Weights of a small image classifier.
Model: 5.62M parameters, 24-pixel images, arch vit, norm layernorm, activation gelu, moe expert_choice, num experts 16, patch size [4, 4], layers 12, width 192.
Training: soap at rate 0.0014, 11100 steps, batches of 384, held-out accuracy 83%.
Data: trained on histories of elementary cellular automata, time running down, 295000 training examples.
Rows from expert 9 of block 7, named by matrix and row number. Rows with one number belong to one neuron. Each number is 128 + 32 x the weight over its row's rms, rounded and kept within 0 to 255. All counts start at 0. Numbers have three digits each. After the name is the row's rms in percent of the matrix's.
# up: expert up (model.blocks.7.mlp.up, 16x48x192), inputs 64-127
# down: expert down (model.blocks.7.mlp.down, 16x192x48, transposed), outputs 64-127
up.0 103:167145065112051075107144134134135090150130095131141051103133107088110160135105198111098188119093113170099173131166147103123103112120162134147061115095137143198155098162092149128074104115104119
up.1 096:141108209123116132089175073064127139152157151141122083140075112110142116154127168087150154113124101152120153098117132111157178079162102136136123135129105095154111141096145112155114059125123184
up.2 096:053133142152147089098098121175181072148110124147140143165125168123107082159101146147147153141100164118152135104109099154107055131075118134101087075173167042111181110139135106125082193175111085
up.3 119:076157177107094150130156190143113195133155117154178113139122127085118148141054164099156155055151130151135137100130119137077057158155154150096150126125112159118102116127084090075085099107115122
up.4 094:137176132185128141129137118101097116150162055163093077137148121148090107120162122091156156147142119073165128156156132141072170096099127143143126160102165152172104131129069079128148135112118128
up.5 105:098070141135137139140113097110156124180129130139124096132200069167113140071165192176137160188124169164119182143153106097173125158103143162099156144161112071054088110121137147075208142166109125
up.6 089:087082102106149152113125093198138094123144109172170151094110118180142130099100121135138070147087146098111113080120119126150139107093119129114103136116143063136096090176161108163120094170086116
up.7 105:119074179147094176172111193094186130147099078057099151046148133190168123139121088126041135119138149127117118095144137166110143144096124148136152064148168127133157120132138152146126190103126102
up.8 100:121094143093120085159163159126121104116162135117148151112129075123146091094146131144081164122088142104053136072144135159110100113154195185168183102130140203131173147073145161110103111122075173
up.9 110:108123164121187131152171110119153162115142133102152053193090156133134160056121136172078180166143116138113146103146126092092137161083177214147088145097102088145158120132130160122135115098100156
up.10 104:144139124133100146131119115112113155149132137112154147108125159128158136087101107123138154127151116179156108075128084081154099171124125103185152076170131078099101088218134113124123145134160133
up.11 097:139137185080090150138127140142134124172132137119166099116130125103131064122095115113143123193181149105147147174138172162166145126095095121091105119123149093151135115147095137154154099106091156
up.12 093:123143127137160069110146116080116118087174174146111093091131145183074155046155144110143182116106124114116106106153110118168154127116128130141083092182164132118152131111099146153153142179112152
up.13 105:091144069138077132185130172099139110126136123095106139126132063092134124105076138136078109076079101122157148165196129111106112137176143160132195157084124093130167141158095136114140104108185143
up.14 107:125079136172057155125126148197106054135162128133135140150124122105178107185126164143122158127131088081112124111156143105073097132166125090119119101097153137136203135183142156121155108061085172
up.15 097:090120133128115128140123107107120158128117158122085065202157191106102120076136067053112155093138158199143112137142130132185147116094155159196119098133122149144082104136148117176132106119104136
up.16 093:162188152129078101145080135195191091073185103119147076186071111118119131123142137098125128135099147166146094121114036168171087182098135134075089097199146120109143138187068193111121113100123150
up.17 104:105113179131155128128080080152078078098144115082128153108129052139137058150039173106107149141096117130129135204102102145125128073147118079124068094082115175145119124123082109129200112093125133
up.18 099:124116125117133155111082087145120113099118085190084176141171115128091119131114098187173136104081137124148130106122150104105133126165158155080142102124020137130122123097144103152130186070110130
up.19 088:140199145160128168106118162148157117139098172135129125097163163104133138079064097147127102140110158140113074105136138175112111109186139165101137105185134147150111138116087080096146173148136061
up.20 095:106126112134153106184119156095114199140091118059104126126145145140197122137142099126057123154073121141096095144131088037133118096106140135146202167130156147113110120183142148102124107224099057
up.21 098:137105152128091131105168127151123061133136166142207117153144120089145147137102127149203059157119184145083103140078110152121121132100124138131104100126126095147099089194124131125082154160066130
up.22 096:076102122149142077080119133132156061078167137139087105104196127102094186155142092138098131110169108067096083159142111087082123139134114191150097069093123186137110114162132160212172132148110127
up.23 103:097180136156070192166110095119129157109155159144082131124187133131146116063136168097149172081142130180144102113102128165108128167099097101129094110234098083103134160133141156119101102123130147
up.24 102:156181118149175044135173158148146083092113113173135120161114126159160124074165088136071118136139162126139141092158106145161169102113086087162131157097080088066035172148117167128093100169085111
up.25 096:109120140155146136120150117097141060125121069136164146097081120136088154143123109107181110136153122140119096112105154178197139108109084117058129134160089121039111054162148154171129113167157132
up.26 090:130158145091109150159083213127136099094156123093150113122181181140146120090177154158106119104082095102128145115115112134136062091070204173159195112123126140122147128121113140164157063155105176
up.27 094:062148170128112110152140076119137066178124149099121131124126097078131045100109113162105204093129106159100142130109143085138118165146105148111138187101179149134097150177096105144159098095127136
up.28 093:042067168134168141098124137153147084113062163099112198064152188180153076120167161101078138116115132119130094118104083097110105145084133124122110120178105033093188182113155046124125130132164149
up.29 104:066131171077092192190156104101102132104121162101167153097151124125072112176149223201127110167146101149090048164117130182092158116163087074099097152180116193102138141173120122174114070146157143
up.30 094:147145124119085149108160147129200162147214104112105167165099132092104088120095099145080172113111074146067150121095127200110070150091098144134128090107089140065106124182106101106089114103159088
up.31 111:093095148139092110168098102140098125116148172170123079159122160167145118161159108146126089156135075163138150120122153144118143157140088131099133143127085110110141146128192144169109168150134131
up.32 107:103184169122091158105141101130087156044159127111118176106135166065091055086045159101112149169136115076163144183121086139140149177161145116137150140159149175088128129148148089104058166134048144
up.33 097:155132159107121153125111107141087075156153108111116116070120126105183117114140097105092107104152130121090107126131184097221132094179137126082135138175125138144094096159175030152059116157135117
up.34 103:120148150123129167130131121165081160134141087089160195159083177097139046104140140140088126136108104167102137153157134086153087119140119109119163099161164103196148139130115055127056120119165104
up.35 108:068182104223094150136097102077105113128135113113130161078193110147077126140160150116091221083159134096157108135158130104109142119106197126190095136089143109154117147127151125094114164220096138
up.36 096:094126185118189119158133162121108138124159125120102179131105192149146124119136125140173094110083123168133100173131121148115103161197162118148138165159170070108131111163141125156059158140113096
up.37 094:137178116103112161131188074146120086126090103129117133114138111161099101107105164088144115085158154145148161158161126150088130088115108085175082120126132063089129122151111124120087142169122078
up.38 096:083157081124083086135115107145135102134120173126167083054123134100090169191124113130178135140116168074110092109152099156102103121096120067067162105123165181116112103183096108130096167144176157
up.39 089:174119111084092152091114101113090113185150125100121086062119146088178138115106093171107128113145140116155085114154081114117139075108127153129191165108096174171145135104118060133197156060072114
up.40 099:140117136091107110084117105099100076110065116126141146071121131164137180153108140146147177162083122136126145171096114089145178085140077157142135138204161088156152117141112150166088084119148159
up.41 095:149132119106099107134078191178164104156157160120125131072147133162088146198088162155127095150153092173119120162161094081093070132149114154129078125182140091147146118115135123154096149106136181
up.42 102:125071156000102136144124135180103088159151156138144133125164128146152158132149187163133096149108200111141160082135127116163175087161077138066152090148111138074118098150152125123130137134106136
up.43 099:101127105140143119196109117119107115107049145095132049152135122168121053053118205161122207152094125141171063150103046071114132144132115157141165170138097133162144103144113104106100111137143187
up.44 098:094108144167164146125160101127139119159136105135146149175148159115127072113144133155102140091092117132134173110145038153113146148138118135107102073147163112162133105143178094125151153139154142
up.45 114:053091106153161155120121181132111121131067140144119086140138113144078150097111110103196064149096149144202105159223123117147151103077165160081161108159164171181121118087049115102134136153106121
up.46 108:075113157080115064114138166150134108139140120127157136171080122113135132091117146142103126076082112162089164203170112119136130179162122142111153073115138125076142111157153062112137144211169175
up.47 103:112136142121132154157157176092141161150133148144111169096097100144130138141188173118040131132126124142142161160124106169165115105139134194138088136130176145169186132164161194147124173090141165
down.0 117:134088158121120099126116150072075108060197189205135120108132119159176105187111107142121065125101131115085113181117092135108113142117138162120104131133191135150167164157121164152203117104167075
down.1 087:121145141131209128073090142078124110073157095118156140113099150086143081116069137147102076104086122147108156121121097105132130120121098106125076111097100139138153137196099165154162156055131117
down.2 108:166091151142089133158081142185146106201092137124120155119147092145120147059137180146130183158088127103099124147201119146167138174129112130129184158117145127097156110041113105150114150128138129
down.3 108:131131186150151113120125138146133181138129116126170076079115142084161151136102124100109148104122106179110120138143097200078146174130107062102168149147174147028134188113063134144120200103090131
down.4 093:143161109126093123095169124179179118159155084162125119122118111133120165142098109163163040118090169151115175159117135106126133130124094132134139118068237142158183103107156127031162164083134164
down.5 108:112218218096121145105159103111113164111137093131150093149118154135120135157109076104051109178100110128134079081129178117096141108165176059110162187125165169143190130151132150144100113084094076
down.6 089:077141185163095172201074145128154130140142135100121140194158149140175071139086092144070138174098099189148131137107173127136115075108116072099140189084114176103132132058112165142116093075100119
down.7 106:159152161139120145103153098081151158135050139177111086073066149137159096155103117122149131124146154118148149153177122188102099141135141097138125203154113131156165203153134129148086187173067093
down.8 097:100073108127156100122165103153104073111134146084175138109136166153129095173140118120093129106116098143129071075138139091127133102108138137170145112111108111158112129112179157111079150153112107
down.9 101:134154128157083132116117179126211160183092126122063093113123177074176167119091097101159146122099148154133087123138114120163153136160137133135131137135148138078157154108169160060171173181078168
down.10 102:164091118169153112154156156110124124074138111163181193140186095095085142158139078082093169146069093102141108162158109159178089149130139145088123146132108155141108203145130130094137082122141114
down.11 091:162164091150132151106045143141068137141130124119133124144138155138108094111156094139116193092135116135103129162173118070141097156119095163114223125124080162075122116114113176174152110087075114
down.12 101:100107235118125161079155211120169123139184109162120147124103107092094166163145145143131076160101112100115121109088105134169118115118146159136129152185163251108147179096167120149132119140126187
down.13 099:096123106095101169140121138198113142108122182092103066156161115150180086102107134148121137083126113117176124103164175131092138082152081143123125096111127109035107064173159109199059156126108118
down.14 108:071151201183129142125112172146164120181131119123152095128180160110144095117129091129125102111159105156144086122106110144105177164100173124144122144131209155114066119118104178112106140147115089
down.15 096:166120082121125147161129120174109103126132165181126093061114121119119107166114108119166071103153087124112103136093119139100108112157177108078119111104090104119218136110095149117149063092139135
down.16 097:108101194140152163124125115091169118192142139072096111089138116119180083110156127120102141089082081153141117101101147087097167114085074156133096122188087107134055147162110167107170065148086181
down.17 096:114119084102143106147079134145126122173111163154114146180094120114130088156160125095137161169113111129145122077071099160142115136139161159103186095146209148119114170100120144131024177122193153
down.18 096:086169079157098163118106110138147124130119142090127145074184143110139114139121141152109108119076140119106129153133122172120116080191141160156180108078115131112173104196130165090120090138162098
down.19 091:200116104134106138190135126156136140127119083140121130123174169154059129103147115125125177096183173110136191166101113133176165116115147137156157086160105091160152163126143119057151113157194146
down.20 095:158085105144112116103071138167102071167123144058098126146106141146077182102110041140076119174122107121106143093124063116128116128100150105149189110100112155157123114080112103145156126192146094
down.21 100:116133139208122117167162106106149144165134132051150188173141125128132096118130068134118135171142152112136137113115102138073139116156103201177113061127123115109178154150158101126142107182108155
down.22 102:121094113134154113060129085129176176121098178124127149152095115144176132076101099208155108194107143139098132097138142136098165166126165101083111085125135129106143203176143121079113082065169149
down.23 104:124117138160051127110103167173090146153129111117105115105114151112112093134107125211195164096101102125178139101115124145162137192086130164131203109085158147150109172054135172137133117143154117
down.24 088:128091087145158172154096138129071146142153127139097082204177093123122118146132182139150115081124134105174121100109204171171113150091125110097151110086171126121132182203068137057141074064160172
down.25 105:158164179128166095148111115155148132142096138107116171066163143126122128099137124102093155127084100143171164107101104125178038127157113121179145123107146119215111176093137078110115088152150089
down.26 093:116149209150093114130148088143161151166068156164126115138094075178120130116090154139128098095146145111131126069085140114147145080205133154166151110124084086080091121165120107121156100130159176
down.27 101:151096091131181174114078151112127173163149126127061127082142212134134184175151123114116122130091069168133154073073113168111055148138118094076156137150151145145122131165130119193173147118144116
down.28 098:122136179153122107104071115102142118190130120115157121140150140070144075222171080116171161173099118135153107133127103102127170202139134132106162142133152177132131120089185150145085164185166180
down.29 111:140171136134144127150117137146104120141111134117096116087142092191159095144140187080153128108127143171171117123113147076145166132135102137128098159136087139195161170098054080141119130131158049
down.30 088:177090109188163119121152124089099137158063080155158112214107150179155158139176115125162136124132113114132080014093109095090116110122108115136159110143124132149144148110219133114116120117137115
down.31 111:095129118099149132096117175100130111110146138116169120132127184164180146134179158182103152083114119177104180136170064100170150140079143041164115117144148135124123149133100147125131114097084186
down.32 099:136119122129162123175140119122105145163097171119145135143126092137103155069140076142099153182134098143157170121151130141100132103121170166081163123094150166167119170032119128112189142138137136
down.33 116:102152133137128143135104115118067114106155130110122125114140168119125183111060079144199094156125117189175131159149159066122132142150138130142075138158170110091162146116144098125159159169145095
down.34 102:110123133160032179098113076081121114108181140141134142143085154106143158128113142067162158079140136137111192203040112118091107084084125091148111224140136137159134104117112106142173106073167112
down.35 097:100123101153084130104074157150172148137138098130176137142088123156129163128087148134178101163195202079115129104176097099045120113198140135152160173119180102085136094149073152110121115167126132
down.36 107:079103108137070176142171121158143155081088168093047091123117171112093103135113144112111114106111132196176163153118108150176104128113109122125179129119124147159087129136188113157091116111078130
down.37 100:078116137143137126147090131140117131099149144106117102147134092122125071203120127165133116114141149103122147088132098146116139140143116138090124109104128098170098213059125200138145131158184176
down.38 084:113071129095109190114146130130168129139159115154128095118175154099194142146102158188121132166103171095174092167119157084139102146115154069124120141117153115142129095140118113140105105097148115
down.39 108:097105145162073137136148115132098124159113158141107135157152144074185174135100135113125100167113108151161077139117158134096147092206169117153088120086105145114116137149160150125169109159089155
down.40 092:097112098160101135113130128130068125127123080150147092151124161150129160132092157145097092161134097079147133172125167201154158125076163108109172171181113170142081119154156125138050073142143164
down.41 090:145092136142126118115141125114162158188118083089066114105179168083213142140162110061189126122110127063087071142158192122136161142141141102158140131136139069102156051104129090135149160120175131
down.42 114:107126162150104124105128177088129180164098072093168103153112107116125129181162046199065058115155055126142188115151155145105139096100154112154139142110141113144181107187084119126134144144170115
down.43 092:121116077107136133129104083141127111098161127181116149114118144181114144167124158105139158157122151135112139094131155130142100067133164153130080113139124125097148120045115161102132138170155065
down.44 091:150105095145126131136142173141173143149123158118102115129186095092126115156153172145121072168147142114070109093126139144148097148075175105201139229149102132171049141104153157114067122174160142
down.45 110:140109140138103128078169069111144117125145176149165135121138110101185114091163140163130185174158085168107108104052167128073189077108093101146078134155147140130158051125096119191078126086117163
down.46 107:099134138186150130130147164112102130222106148141152095134161161095162146167165121088201165102154184051124140162179107119137096163096164155135169116116159153113116167098142087154164103135177127
down.47 090:122159096167060144075115139187089121156166065106126147154094126132125126175129181171065053140132125076119131141135168176135132168127140129124132100127121044157147084141121105090119116147135109